Rows from block 2 of a small sound classifier, named by matrix and row number. Rows with one number belong to one neuron. Each number is 50 + 12 x the weight over its row's rms, rounded and kept within 0 to 99. All counts start at 0. After the name is the row's rms in percent of the matrix's.
Before each neuron's rows are labels from the 100 clips, of 14848, where the neuron reaches its highest value: "top examples" is what is common among them. Only what is clearly more common there than usual is listed. The data: chords played on synthesised instruments.
# fc1: MLP up (model.blocks.2.mlp.fc1.weight, 512x256), inputs 0-255
# fc2: MLP down (model.blocks.2.mlp.fc2.weight, 256x512, transposed), outputs 0-255

top examples: string section-like; clarinet-like
fc1.133 099:33 45 51 38 53 73 51 62 42 44 52 42 39 59 45 64 52 47 69 39 50 66 57 58 58 59 58 61 34 64 55 59 68 41 38 55 59 59 62 70 37 64 75 45 57 55 36 52 41 56 58 53 48 49 37 39 70 77 30 53 29 51 30 47 50 58 41 47 38 75 43 35 39 41 36 37 72 57 40 49 59 37 51 46 50 56 54 61 44 43 36 55 52 44 51 42 49 42 41 58 40 58 53 47 44 38 46 61 37 66 71 41 43 41 40 52 55 36 46 31 41 43 49 46 50 54 38 61 59 74 43 39 45 40 80 77 49 64 51 54 57 82 51 84 52 46 69 56 53 47 33 49 28 65 61 51 48 56 50 37 66 41 60 41 25 76 25 54 35 50 53 54 41 59 49 52 61 58 68 60 42 53 29 54 62 43 66 48 40 50 24 53 41 47 65 48 55 54 51 50 53 52 50 68 47 70 45 53 31 31 58 63 43 26 42 62 31 46 56 36 47 62 26 68 44 38 59 69 57 23 57 64 54 67 56 60 29 59 67 29 53 36 61 66 48 35 64 59 61 66 58 54 36 42 48 47
fc2.133 099:35 50 49 31 69 57 44 43 55 44 37 53 46 29 41 42 41 61 66 48 63 67 58 36 56 46 42 50 51 59 40 58 58 48 39 63 19 30 34 65 53 49 52 21 66 52 58 51 32 43 52 40 58 53 64 60 33 31 48 52 44 51 56 62 56 52 81 45 27 62 66 31 26 37 67 62 61 35 50 43 40 57 64 46 50 43 65 55 51 37 48 51 63 38 55 50 55 63 38 51 41 39 50 59 51 69 36 47 62 40 58 50 66 32 52 40 60 77 39 26 30 27 43 55 41 64 62 74 62 58 34 43 45 47 42 53 54 51 44 66 50 46 59 58 47 31 55 47 38 64 43 44 39 66 60 78 51 38 54 54 35 40 25 48 64 39 44 69 39 29 55 39 70 62 62 57 50 49 55 49 45 56 55 39 44 57 31 48 59 74 36 50 58 39 49 55 44 55 60 34 35 52 36 40 39 50 54 43 59 47 57 37 38 41 37 26 42 39 40 60 41 55 72 42 56 50 53 65 33 43 69 54 53 58 35 37 62 59 40 66 60 47 33 47 46 68 37 32 29 51 85 25 56 47 41 62

top examples: string section-like; instrument: saw pad
fc1.432 097:52 55 58 39 67 44 51 49 55 41 46 44 40 51 44 34 26 54 53 63 53 66 54 60 26 49 53 54 46 46 49 40 59 67 55 35 55 43 41 45 37 59 47 52 30 40 66 67 50 28 41 55 22 52 56 37 61 41 33 49 42 49 40 47 24 68 58 55 40 41 48 33 34 54 40 55 55 62 23 27 75 41 64 44 76 42 43 62 45 47 42 41 63 61 57 66 35 54 55 36 50 52 42 49 31 41 73 57 42 39 64 32 58 34 56 57 46 34 54 56 62 47 28 45 49 45 57 41 69 50 30 58 62 36 32 30 43 48 56 40 45 26 35 45 61 45 53 49 40 40 74 49 57 58 45 34 68 31 42 38 54 25 36 44 41 50 72 41 45 43 51 53 52 45 34 53 51 29 60 42 76 75 40 51 39 60 34 47 49 44 42 67 59 45 71 39 56 54 58 41 52 34 74 41 58 61 48 50 48 44 60 63 71 60 52 32 48 66 34 53 46 36 34 58 60 49 55 36 58 52 74 70 60 61 24 43 59 59 33 39 37 71 65 52 51 45 80 62 63 51 67 37 61 49 48 61
fc2.432 092:45 50 59 46 59 43 48 63 47 47 31 45 54 73 54 43 68 46 58 69 56 39 53 48 44 47 53 52 45 60 52 71 32 48 59 70 31 41 47 40 41 80 56 39 37 43 51 55 58 50 73 55 54 58 41 58 42 63 49 48 45 55 72 44 56 60 48 70 35 38 45 51 52 38 49 35 51 62 56 41 71 73 33 60 36 63 44 50 56 37 52 41 45 36 52 63 41 56 55 63 52 42 38 57 71 55 48 71 63 51 70 47 55 19 41 46 43 89 51 48 42 49 35 43 52 55 87 16 62 55 40 44 38 47 57 54 50 49 38 71 61 44 64 55 46 45 62 48 49 59 54 50 41 59 54 61 51 57 48 46 42 57 61 25 40 61 22 60 40 58 65 44 54 03 53 38 48 63 51 48 41 29 61 25 45 40 42 63 35 37 34 45 56 38 34 36 61 46 63 42 48 42 40 44 37 61 51 80 55 44 51 32 72 73 41 58 49 43 61 30 44 49 47 41 58 59 29 40 50 48 45 53 42 39 41 22 38 40 48 56 37 38 33 74 52 65 59 43 62 50 54 40 47 45 46 40

top examples: saw pad; string section-like
fc1.139 100:52 53 40 26 57 43 45 36 36 39 61 64 74 49 46 62 46 62 35 50 41 57 36 64 74 37 57 62 36 60 60 56 40 57 57 38 55 83 72 62 63 54 47 44 48 56 54 40 40 38 56 43 57 35 51 58 36 43 47 44 40 60 58 73 26 46 20 49 40 47 36 34 69 54 67 51 44 63 46 35 40 45 50 33 50 24 47 53 62 73 42 53 47 28 49 60 49 51 59 27 27 39 51 67 43 47 43 47 46 43 38 64 54 54 37 49 54 56 60 67 47 39 48 38 45 49 69 57 33 64 35 41 44 35 58 34 58 63 31 46 29 28 44 46 67 55 30 61 71 74 46 46 63 43 41 60 55 55 51 36 71 22 46 69 49 62 46 55 50 70 53 71 51 47 55 53 73 48 54 48 63 53 52 60 49 37 53 54 57 39 41 39 63 54 34 61 49 39 27 49 58 31 53 56 67 48 50 38 62 50 60 58 60 62 56 37 52 50 28 37 45 44 52 40 32 72 45 37 62 42 38 57 56 47 36 47 79 44 35 24 20 44 42 39 49 79 58 54 45 45 53 53 55 60 46 48
fc2.139 099:53 41 48 67 51 40 43 41 45 53 56 68 56 55 42 34 47 49 48 48 54 38 52 50 56 41 42 39 40 53 38 36 56 26 42 36 42 46 41 49 39 71 38 40 48 42 69 52 68 56 51 46 62 40 68 49 63 51 31 54 56 40 44 39 39 77 58 56 46 31 47 80 54 37 48 57 67 59 58 37 47 25 40 65 58 43 51 48 54 40 66 37 42 66 58 58 67 50 45 48 30 51 57 38 51 39 45 47 69 96 59 46 63 56 47 09 55 46 44 49 48 44 61 66 79 53 23 40 61 58 41 45 57 55 48 48 36 44 45 44 56 54 45 51 53 71 70 53 62 78 48 53 71 77 51 54 69 38 38 54 51 41 49 70 33 50 58 42 33 36 46 53 66 46 33 58 45 46 50 30 23 35 41 50 48 52 51 50 64 45 47 66 47 38 64 34 41 38 61 59 45 21 54 39 49 79 47 35 48 77 44 51 41 70 44 36 55 28 64 31 40 58 69 44 48 46 62 58 57 40 59 49 41 43 55 48 55 43 33 57 43 34 50 51 67 31 59 46 37 49 39 67 33 43 46 49

top examples: arpeggio; saw pad
fc1.341 107:72 39 51 51 51 37 67 48 50 52 39 34 62 42 49 55 41 46 52 74 42 50 36 40 48 55 55 51 23 65 48 39 57 48 54 50 33 38 48 45 18 48 50 33 40 74 71 50 37 48 55 47 30 61 61 57 50 44 44 48 51 59 43 45 49 48 38 35 34 50 58 37 26 65 51 62 57 54 35 65 40 58 51 44 53 36 47 49 42 49 73 72 63 54 44 49 49 51 39 70 54 41 51 47 72 59 52 63 31 62 77 59 35 64 55 48 60 48 54 41 53 43 39 45 63 51 53 66 50 56 39 42 46 60 45 48 45 59 68 65 61 53 52 55 32 60 33 54 26 30 46 52 43 55 38 48 43 65 63 14 71 57 62 67 66 41 46 49 57 59 50 45 42 42 72 41 69 67 62 51 65 58 37 26 52 59 55 46 45 38 46 53 65 61 26 62 51 39 75 46 65 46 62 51 54 35 62 36 42 46 47 50 48 48 75 49 34 35 44 40 32 18 25 55 51 30 50 70 61 35 70 36 29 64 35 63 71 39 53 45 48 53 59 51 49 33 54 53 54 38 60 72 69 37 41 29
fc2.341 097:76 45 54 70 50 63 56 54 66 45 36 43 53 51 57 54 43 33 46 33 58 43 39 45 73 61 72 37 49 37 55 48 53 57 47 61 66 59 40 66 36 45 50 43 58 37 59 48 60 42 74 60 56 50 23 51 48 53 51 41 58 47 49 44 54 46 42 48 30 60 64 54 47 42 47 46 38 39 35 67 61 33 54 69 44 71 22 57 63 56 49 60 67 23 61 54 19 43 34 47 42 51 36 51 47 43 41 44 51 60 60 72 57 44 61 69 48 38 23 59 75 47 70 31 58 46 52 74 35 35 47 62 46 49 35 26 60 40 49 53 62 38 45 55 47 42 60 52 55 65 55 54 45 63 43 41 56 61 62 37 49 47 58 61 78 50 35 53 28 47 57 43 37 56 56 62 53 31 72 59 40 40 55 61 35 48 73 56 59 30 61 60 51 66 46 70 62 36 57 56 45 52 48 52 38 28 59 56 57 40 39 53 69 56 63 37 47 75 20 73 68 38 64 50 64 44 33 46 41 43 32 45 39 52 50 58 63 59 59 39 60 58 30 68 48 43 55 51 68 62 25 38 50 39 62 61

top examples: saw pad
fc1.189 098:60 58 71 48 51 59 38 44 62 47 45 22 33 63 54 73 49 55 52 49 53 84 63 62 48 49 65 35 58 50 46 43 26 74 38 58 45 38 53 52 68 42 38 60 46 58 51 39 39 45 35 42 16 53 48 68 61 53 43 29 45 56 32 28 57 63 50 39 35 38 52 55 51 29 40 48 52 43 39 54 20 36 42 51 64 50 34 36 31 43 53 47 67 58 66 53 48 55 52 51 35 32 72 21 37 63 45 40 53 63 65 44 61 46 61 42 62 37 49 51 32 80 34 53 45 34 61 62 82 61 47 46 41 42 32 40 38 58 53 49 62 53 33 35 44 54 22 52 49 39 85 64 28 48 45 51 51 50 47 43 53 64 49 50 40 73 44 48 48 49 49 64 57 51 44 47 37 39 49 41 44 54 37 63 38 39 40 44 41 53 51 32 57 62 67 65 47 56 42 41 47 47 52 59 62 39 69 58 79 40 47 53 52 35 40 52 53 58 51 45 62 45 57 41 59 46 43 43 55 43 60 34 50 58 40 49 60 57 43 43 72 46 61 63 81 54 37 59 43 58 33 69 53 27 43 54
fc2.189 103:37 56 68 38 43 22 41 52 57 47 44 54 50 41 43 59 60 60 52 55 67 42 21 45 42 53 64 43 54 69 61 25 51 48 37 59 63 64 72 42 51 56 66 53 44 23 58 34 39 41 54 49 68 69 52 57 26 32 42 72 41 64 42 63 32 54 34 41 42 51 48 64 33 35 57 49 28 46 42 54 32 53 63 59 36 47 45 44 61 58 69 37 40 44 46 42 23 60 74 47 39 34 35 35 63 67 49 47 57 58 50 71 35 49 42 48 62 53 48 41 38 39 55 61 64 64 44 43 63 56 42 44 40 42 60 69 41 63 33 41 48 48 72 62 66 72 42 51 55 77 46 59 46 27 32 65 58 59 19 51 26 40 37 67 48 50 49 42 44 38 40 55 43 23 37 33 52 48 43 60 47 47 57 41 29 39 64 51 55 44 42 33 68 68 55 65 76 46 50 44 65 35 49 66 38 56 44 45 36 38 42 41 19 44 53 36 50 46 48 60 57 41 51 40 52 66 49 59 51 56 35 35 44 59 51 40 60 60 52 59 44 61 61 33 63 51 59 49 59 66 62 43 59 49 33 39

top examples: arpeggio; marimba-like
fc1.332 101:62 43 44 53 57 36 61 59 73 34 33 55 54 48 55 46 65 26 52 38 71 45 48 61 33 51 74 50 41 75 48 43 52 53 60 63 37 50 49 52 58 39 56 57 45 50 35 34 34 33 70 31 42 52 57 40 44 54 32 68 65 72 73 59 52 55 22 41 65 31 30 49 36 58 55 67 49 31 43 25 53 51 46 30 53 49 58 46 40 54 65 58 51 29 55 33 30 44 32 64 59 67 66 41 43 37 40 47 44 51 64 42 45 58 66 56 75 76 51 48 41 46 50 37 67 66 59 41 74 52 54 70 61 27 60 46 67 46 43 45 60 48 48 42 38 64 45 26 52 53 40 38 40 40 61 42 24 53 44 39 64 45 27 61 48 52 56 62 35 69 32 48 64 50 40 33 48 47 49 36 45 46 40 37 46 53 59 60 57 76 35 67 48 50 59 41 51 66 43 63 61 50 35 58 46 55 58 43 59 42 73 58 28 36 52 65 52 68 50 38 52 33 50 46 58 56 42 61 51 56 77 57 55 41 51 35 55 66 65 37 40 44 46 36 39 27 61 49 54 71 64 54 42 56 41 62
fc2.332 094:39 44 69 52 54 40 41 58 33 30 49 49 51 77 38 46 50 40 78 55 58 37 45 59 49 68 37 44 51 52 60 28 54 59 32 53 61 58 58 59 48 33 57 73 62 57 63 52 61 40 55 55 37 57 63 54 44 57 59 67 52 35 61 29 50 34 62 55 43 60 70 52 59 59 46 58 62 39 64 68 53 48 37 56 34 45 40 40 43 38 47 52 60 48 18 35 61 53 39 36 28 54 41 54 60 48 47 47 52 75 52 48 43 54 55 58 47 51 53 51 41 41 74 39 25 50 46 21 54 56 29 51 46 68 33 64 51 64 54 51 61 46 57 46 53 47 54 47 57 27 59 68 26 52 39 38 58 65 56 46 62 47 63 51 48 51 49 37 63 31 67 41 50 37 51 52 69 40 32 53 61 87 48 55 47 40 63 55 56 58 36 55 71 54 38 40 43 47 37 50 35 52 65 34 50 61 38 54 54 53 45 53 41 53 51 53 39 34 65 56 36 41 53 70 49 55 73 41 62 22 31 30 57 56 57 50 55 42 66 67 42 51 20 72 66 55 51 95 51 44 36 56 65 46 33 48

top examples: saw pad
fc1.57 101:45 41 31 37 57 65 53 35 29 41 51 54 72 57 49 58 33 64 43 49 36 25 61 50 54 29 60 59 41 40 68 51 42 63 53 62 52 71 56 34 49 41 36 51 58 53 37 51 38 36 75 55 47 29 39 60 67 54 76 43 39 20 57 60 42 39 37 60 61 60 54 67 42 58 18 51 40 50 47 44 76 50 65 60 36 49 40 32 43 55 43 69 46 64 46 38 53 46 55 31 76 37 66 48 43 47 60 59 42 43 53 52 44 65 63 70 68 30 66 45 68 45 47 61 37 68 23 49 50 30 29 64 35 66 48 56 45 49 61 63 49 66 65 54 52 50 68 18 45 55 53 51 40 42 51 57 46 59 42 48 41 60 52 57 60 53 46 55 40 35 45 45 57 65 38 59 65 66 54 39 48 28 74 52 56 76 47 56 50 59 35 48 50 48 38 46 50 29 58 44 53 56 41 58 61 71 59 80 47 51 36 64 47 58 49 44 44 40 49 40 65 59 58 44 50 41 43 62 69 69 49 45 31 59 40 44 60 46 62 80 65 51 66 48 65 41 38 37 49 64 47 39 48 34 61 61
fc2.57 103:49 54 50 35 51 62 46 23 28 57 50 46 50 48 65 38 37 45 57 14 30 62 36 48 43 40 60 38 46 50 67 50 42 46 47 49 74 58 46 32 49 49 43 44 43 37 90 49 55 53 46 58 63 47 40 61 59 42 50 59 53 49 58 24 43 56 49 44 61 64 32 46 53 43 38 65 55 62 58 60 65 54 62 49 53 43 44 21 69 41 73 49 44 38 52 30 41 48 48 66 42 58 53 44 55 68 47 49 38 39 44 77 51 74 53 52 55 40 38 42 51 43 53 41 35 43 52 36 52 55 38 29 24 61 63 69 41 44 61 52 52 51 60 17 55 23 52 73 39 50 51 55 34 47 42 49 42 46 44 48 74 54 56 76 42 57 49 46 52 54 48 61 25 46 68 38 60 61 67 45 39 37 45 39 55 42 43 36 34 26 39 48 52 36 61 49 57 29 55 64 51 53 49 70 45 36 48 56 41 74 50 42 37 66 72 58 51 62 52 49 35 39 68 69 43 80 62 45 58 39 59 55 42 54 34 51 56 67 41 29 50 74 49 39 36 31 59 54 50 53 59 52 36 55 27 56

top examples: saw pad
fc1.426 102:62 64 41 53 49 55 55 46 58 60 55 39 21 37 39 57 65 68 44 59 66 73 42 52 54 49 64 37 44 39 48 58 48 31 41 47 77 69 76 42 45 64 39 39 55 58 50 47 69 46 66 57 64 41 36 42 43 74 77 59 36 31 45 56 37 42 39 47 28 47 50 50 49 46 53 59 29 64 64 49 25 53 59 48 51 64 39 45 23 63 60 54 40 58 58 37 41 50 50 58 46 60 40 41 49 44 50 54 45 43 68 37 61 75 36 55 47 42 40 41 29 67 48 62 76 51 44 32 32 31 39 52 46 53 45 55 38 51 30 52 45 49 52 56 65 42 50 49 63 67 63 47 56 49 54 60 53 55 45 58 52 46 35 47 64 47 66 43 35 46 71 46 56 49 59 69 65 55 35 65 61 54 39 52 59 68 34 53 58 53 46 39 76 74 46 37 44 34 39 49 44 35 28 67 52 58 52 47 50 62 59 57 33 59 43 40 49 58 38 27 49 44 37 51 43 38 49 58 56 65 34 49 52 48 29 54 28 47 29 26 66 36 44 82 48 72 32 46 68 52 55 63 79 53 29 45
fc2.426 107:59 59 62 52 52 41 58 52 71 52 77 66 45 56 56 64 74 63 53 59 52 40 59 48 29 31 46 47 52 48 66 44 37 41 53 44 66 44 34 56 70 32 40 35 25 63 70 43 46 56 30 45 45 36 26 31 30 36 50 48 51 34 32 64 22 52 42 56 50 38 37 57 49 62 54 43 70 40 60 52 38 52 66 62 44 68 35 32 39 47 34 60 64 59 42 31 46 54 56 55 55 51 38 52 36 57 28 41 51 46 55 35 37 71 51 28 36 24 41 56 50 56 56 65 37 63 58 38 47 67 52 47 55 54 53 40 54 34 36 53 50 38 45 74 59 65 43 67 43 54 27 52 51 48 60 50 70 45 28 61 43 58 46 31 33 36 55 43 64 67 47 60 64 55 59 69 54 51 61 30 52 40 40 55 59 40 37 49 33 51 61 46 34 53 49 56 52 53 63 43 42 33 58 43 62 54 36 59 40 21 65 49 44 53 60 61 26 51 45 56 42 33 49 63 40 29 35 31 38 61 65 62 40 32 63 45 28 65 59 36 58 48 33 40 41 57 53 38 31 30 35 44 50 70 51 42

top examples: saw pad
fc1.115 104:36 72 38 41 46 39 39 44 49 45 66 69 55 43 70 29 50 60 44 48 52 60 52 34 42 67 57 31 62 27 59 45 60 60 38 33 48 59 55 81 34 55 32 52 53 29 34 60 68 71 50 50 39 66 35 32 66 36 59 43 54 69 33 74 56 51 39 48 77 53 16 46 30 43 42 52 44 18 40 51 54 50 53 44 47 41 41 44 51 60 53 56 66 40 51 49 39 55 52 48 60 50 48 77 52 69 47 42 49 47 61 32 45 32 58 71 45 53 37 44 39 39 48 54 47 29 47 72 31 32 71 58 48 49 53 38 25 45 40 27 51 41 28 55 64 34 15 64 19 47 64 45 49 36 40 64 36 59 57 34 57 49 40 62 54 59 55 53 49 59 58 43 45 48 51 58 65 51 29 44 69 46 61 58 48 46 54 62 42 34 60 61 48 53 55 56 39 47 34 29 56 44 60 26 61 62 53 52 62 49 74 55 46 45 43 57 76 46 66 58 56 64 40 49 55 62 43 58 50 33 50 52 62 44 56 51 52 65 49 58 59 46 44 50 50 42 45 47 56 42 54 69 28 40 46 46
fc2.115 100:59 67 52 53 58 53 34 55 52 69 42 44 41 60 39 45 58 61 52 55 42 47 39 44 52 35 44 44 52 57 47 61 46 50 52 34 73 54 38 42 79 51 39 64 14 33 31 56 42 42 58 44 52 35 50 49 34 33 72 53 45 60 54 37 58 59 69 75 31 53 65 38 47 50 40 55 40 32 36 40 24 55 51 51 53 56 89 31 54 60 54 63 47 44 52 62 51 51 45 45 57 49 21 47 66 52 37 49 40 58 51 47 63 36 59 45 62 54 41 34 72 53 44 38 57 64 37 47 50 43 71 24 47 56 50 42 47 35 37 70 55 60 50 69 36 52 54 39 60 49 40 67 45 42 49 44 48 56 50 55 35 47 64 40 40 51 87 52 53 43 49 58 44 50 43 67 40 56 71 54 53 62 41 49 21 43 44 51 61 33 43 58 57 60 55 72 53 59 71 68 65 32 51 55 43 51 74 56 46 56 61 63 54 37 65 32 42 40 31 64 68 51 40 44 32 63 43 43 34 39 71 55 35 27 47 32 57 59 40 42 49 48 51 41 51 51 60 48 53 76 30 45 44 82 32 64

top examples: saw pad; playing: arpeggio up
fc1.487 099:76 47 39 48 37 24 55 48 53 52 33 63 57 55 52 51 39 49 42 62 51 52 77 40 60 43 46 62 49 46 49 43 73 35 44 50 56 38 50 27 58 35 42 37 45 44 66 47 41 38 50 59 55 56 54 55 20 42 40 28 58 54 60 46 56 46 45 42 50 50 39 52 54 62 47 31 61 69 26 38 49 54 60 60 35 59 35 33 54 67 42 56 71 43 41 44 78 54 41 50 69 65 33 73 45 64 54 83 34 52 44 51 56 54 55 12 61 48 62 53 39 52 31 50 45 35 49 48 51 56 32 47 60 54 33 51 35 29 76 49 56 61 57 51 51 64 56 66 54 49 69 39 51 61 61 40 51 43 61 60 36 72 56 46 41 56 68 42 51 51 34 36 66 35 37 52 73 65 43 47 72 40 38 54 57 53 47 51 43 42 34 41 51 45 53 28 60 22 51 61 55 47 41 50 63 73 40 74 69 48 56 29 58 49 65 35 61 47 44 60 52 60 68 58 68 47 46 74 48 74 57 46 57 46 40 47 71 44 46 58 67 48 50 41 45 36 72 30 47 48 36 71 53 54 67 51
fc2.487 098:46 57 51 57 43 40 56 62 31 41 57 31 71 67 71 38 47 76 61 45 58 47 54 46 63 73 62 34 55 56 55 35 56 46 56 66 62 42 56 47 39 40 50 52 53 47 28 43 39 53 64 46 64 48 37 57 44 53 41 56 61 53 29 28 73 29 57 62 56 56 67 48 53 49 68 39 31 41 75 34 50 62 29 36 61 41 49 46 50 52 78 52 35 44 33 40 61 79 47 40 66 57 21 49 65 62 45 46 65 43 64 32 46 56 44 38 58 48 48 48 44 67 52 45 38 62 40 25 65 48 39 55 34 50 40 58 39 46 47 27 60 64 39 55 41 28 35 50 45 48 20 57 44 47 52 48 37 63 44 54 71 32 39 35 48 61 37 55 54 63 44 32 56 45 74 50 67 51 51 61 53 42 53 53 62 82 72 38 67 51 36 55 55 43 61 49 50 56 59 57 42 62 61 59 67 41 53 40 52 28 57 35 65 58 54 38 44 63 48 55 48 51 41 37 58 36 14 59 46 62 65 55 57 32 58 59 60 41 52 49 29 39 59 37 76 42 55 49 47 67 42 69 46 48 47 47

top examples: arpeggio; playing: arpeggio up; vibraphone-like
fc1.146 105:34 33 33 46 44 55 47 35 36 74 69 61 56 50 56 65 59 36 56 41 38 32 48 57 45 54 52 71 39 49 65 61 50 50 38 50 50 70 44 72 64 34 52 57 58 46 56 61 33 54 64 37 57 22 54 42 40 60 50 35 78 61 51 38 54 44 52 61 21 55 60 58 55 38 67 56 29 60 71 52 35 61 55 59 61 60 62 52 68 51 46 33 68 41 40 68 45 50 36 43 42 53 56 33 72 54 49 56 61 38 42 53 46 54 54 44 58 47 60 57 43 63 77 46 47 37 39 43 45 49 56 42 49 55 49 67 63 41 45 22 41 42 56 48 38 42 85 55 47 59 53 65 42 48 33 39 55 57 37 54 61 56 58 55 72 49 47 40 44 62 50 56 28 39 65 43 49 28 54 31 55 19 59 33 63 66 45 65 41 56 40 46 55 55 37 58 46 61 57 52 58 55 46 42 63 62 39 37 60 44 38 57 41 65 77 55 66 60 63 42 45 66 39 47 58 40 44 65 30 43 59 53 64 38 41 71 54 55 48 24 61 22 44 27 59 33 64 63 47 81 52 71 50 43 57 45
fc2.146 102:58 44 50 55 52 40 63 31 31 50 37 29 29 34 63 43 49 45 46 52 63 58 41 44 41 53 57 46 55 60 61 30 45 41 32 37 58 35 30 31 48 35 33 67 64 56 48 32 46 44 56 56 55 45 38 62 64 52 37 52 54 52 66 60 34 47 41 42 45 42 52 57 72 47 48 56 74 68 45 67 45 38 54 41 44 34 26 66 44 63 43 45 46 87 51 37 28 54 45 60 45 49 57 56 57 54 43 60 29 55 50 48 35 56 58 50 60 59 44 53 57 33 46 48 50 66 68 46 59 42 72 46 40 69 32 57 39 41 63 31 38 69 65 66 66 62 42 52 25 38 60 57 47 39 33 70 43 66 41 64 49 33 52 54 59 56 38 38 57 48 39 65 55 44 54 40 51 67 70 47 46 23 46 32 44 51 47 67 42 32 34 41 38 49 46 73 64 38 37 37 58 38 42 45 49 61 41 19 59 43 73 57 45 26 37 41 53 41 48 53 51 27 51 77 64 52 52 48 69 68 45 46 39 54 43 39 50 53 56 38 34 66 54 71 47 54 49 43 65 27 64 43 48 20 39 43

top examples: arpeggio; vibraphone-like
fc1.98 099:48 21 62 58 59 43 73 41 53 44 68 50 30 42 33 57 44 55 51 54 62 45 38 47 31 36 59 43 40 57 69 49 45 44 45 49 40 41 41 48 63 66 55 49 32 62 43 73 78 34 41 57 53 58 45 58 38 56 72 45 51 47 57 44 56 57 55 62 48 39 50 50 60 68 38 66 40 51 63 63 50 29 31 54 62 37 62 55 39 63 51 47 38 61 32 72 64 73 46 49 43 48 62 63 44 55 40 50 55 57 48 62 59 57 59 49 64 44 60 26 48 49 39 40 67 42 50 47 50 58 57 66 46 52 41 49 55 29 60 20 45 38 75 37 28 43 34 42 44 28 33 53 50 60 58 59 38 64 05 32 53 53 69 63 55 32 37 34 23 39 45 70 53 39 51 61 60 54 61 42 39 52 47 62 55 56 59 41 57 64 42 51 59 53 38 56 54 66 69 48 64 59 65 24 43 55 31 66 31 33 63 48 69 35 69 46 59 46 42 67 52 38 48 44 49 77 37 52 34 56 34 42 57 41 54 55 77 48 43 41 48 39 57 31 47 64 58 43 45 65 47 54 44 70 54 63
fc2.98 100:53 59 62 59 66 62 59 38 38 34 63 56 52 46 69 71 61 61 42 56 52 52 63 44 40 51 24 74 66 43 37 44 61 59 48 41 72 68 64 53 43 55 61 38 54 57 62 49 63 62 47 49 47 14 75 51 58 38 56 57 44 28 50 29 54 42 47 63 40 65 71 43 68 42 35 60 53 29 57 70 61 58 58 67 44 39 71 52 47 30 50 53 40 38 59 73 41 63 55 36 38 34 46 32 58 68 43 31 76 54 48 40 48 49 40 38 50 49 60 53 61 38 45 49 60 64 64 45 40 51 46 53 43 51 54 53 47 65 42 48 44 64 42 31 53 58 57 47 47 44 40 68 62 56 41 47 56 41 35 58 54 70 62 46 39 44 33 39 46 38 51 42 47 68 32 65 53 46 54 48 50 41 45 62 44 58 60 54 71 46 86 44 49 55 34 57 45 49 42 70 41 53 54 29 47 74 44 54 64 40 59 43 54 26 49 44 34 64 44 65 62 65 48 91 61 39 34 29 25 44 40 52 50 44 52 55 39 56 28 56 53 53 79 63 51 47 60 60 50 23 47 66 57 52 61 41

top examples: saw pad; pink noise
fc1.21 097:43 37 53 45 60 56 55 60 48 56 68 62 38 62 50 40 62 52 63 43 50 45 63 56 56 39 77 42 69 78 56 43 46 40 31 41 49 42 63 59 41 48 46 67 35 59 28 43 58 60 24 50 32 41 46 23 45 48 55 55 46 63 49 47 36 49 44 36 73 44 48 66 68 37 53 57 32 41 46 51 34 61 46 44 23 37 46 36 44 61 59 55 44 71 40 69 46 54 42 28 32 52 41 36 43 66 64 31 60 55 51 48 23 53 64 48 49 38 77 42 37 36 42 30 58 51 56 59 39 59 40 69 56 48 41 73 51 52 58 41 40 55 55 62 44 36 71 62 43 52 46 61 12 54 62 45 45 40 36 55 55 33 54 47 59 48 49 41 66 54 70 67 59 39 39 40 69 31 48 63 62 60 58 48 52 78 44 38 32 41 47 36 61 38 52 53 58 63 39 36 57 35 56 60 44 72 73 69 62 53 33 64 50 56 45 69 56 43 49 46 32 53 36 49 46 45 55 48 43 62 56 34 52 52 57 42 59 29 23 44 33 27 38 40 37 58 50 70 38 37 58 51 61 57 46 33
fc2.21 099:43 65 38 63 53 53 44 44 59 48 50 42 41 65 29 48 56 24 69 45 64 49 40 61 52 55 40 59 55 68 54 57 65 34 27 48 41 59 49 48 55 63 57 20 44 36 33 72 62 63 56 59 66 50 30 49 72 53 49 37 56 46 37 36 50 53 41 56 40 53 54 59 53 51 64 51 48 69 53 43 65 31 19 60 23 46 46 45 42 31 51 43 49 50 41 36 53 44 52 49 52 54 38 47 59 44 37 53 60 47 37 45 66 35 63 54 66 19 40 44 47 52 71 58 43 63 62 40 74 51 44 27 41 52 57 40 49 53 48 38 46 42 48 58 59 33 51 42 32 46 47 39 57 53 71 51 80 57 61 57 44 45 57 36 51 55 55 41 72 42 55 63 28 66 69 20 64 36 41 44 56 46 44 53 62 47 51 34 54 42 63 68 43 65 63 30 49 47 57 55 74 31 54 52 66 57 48 43 47 72 40 33 48 52 51 28 71 52 71 38 53 46 68 50 49 39 56 52 41 55 76 49 31 38 67 51 38 60 55 71 53 64 30 47 54 62 44 66 50 69 18 55 69 64 55 60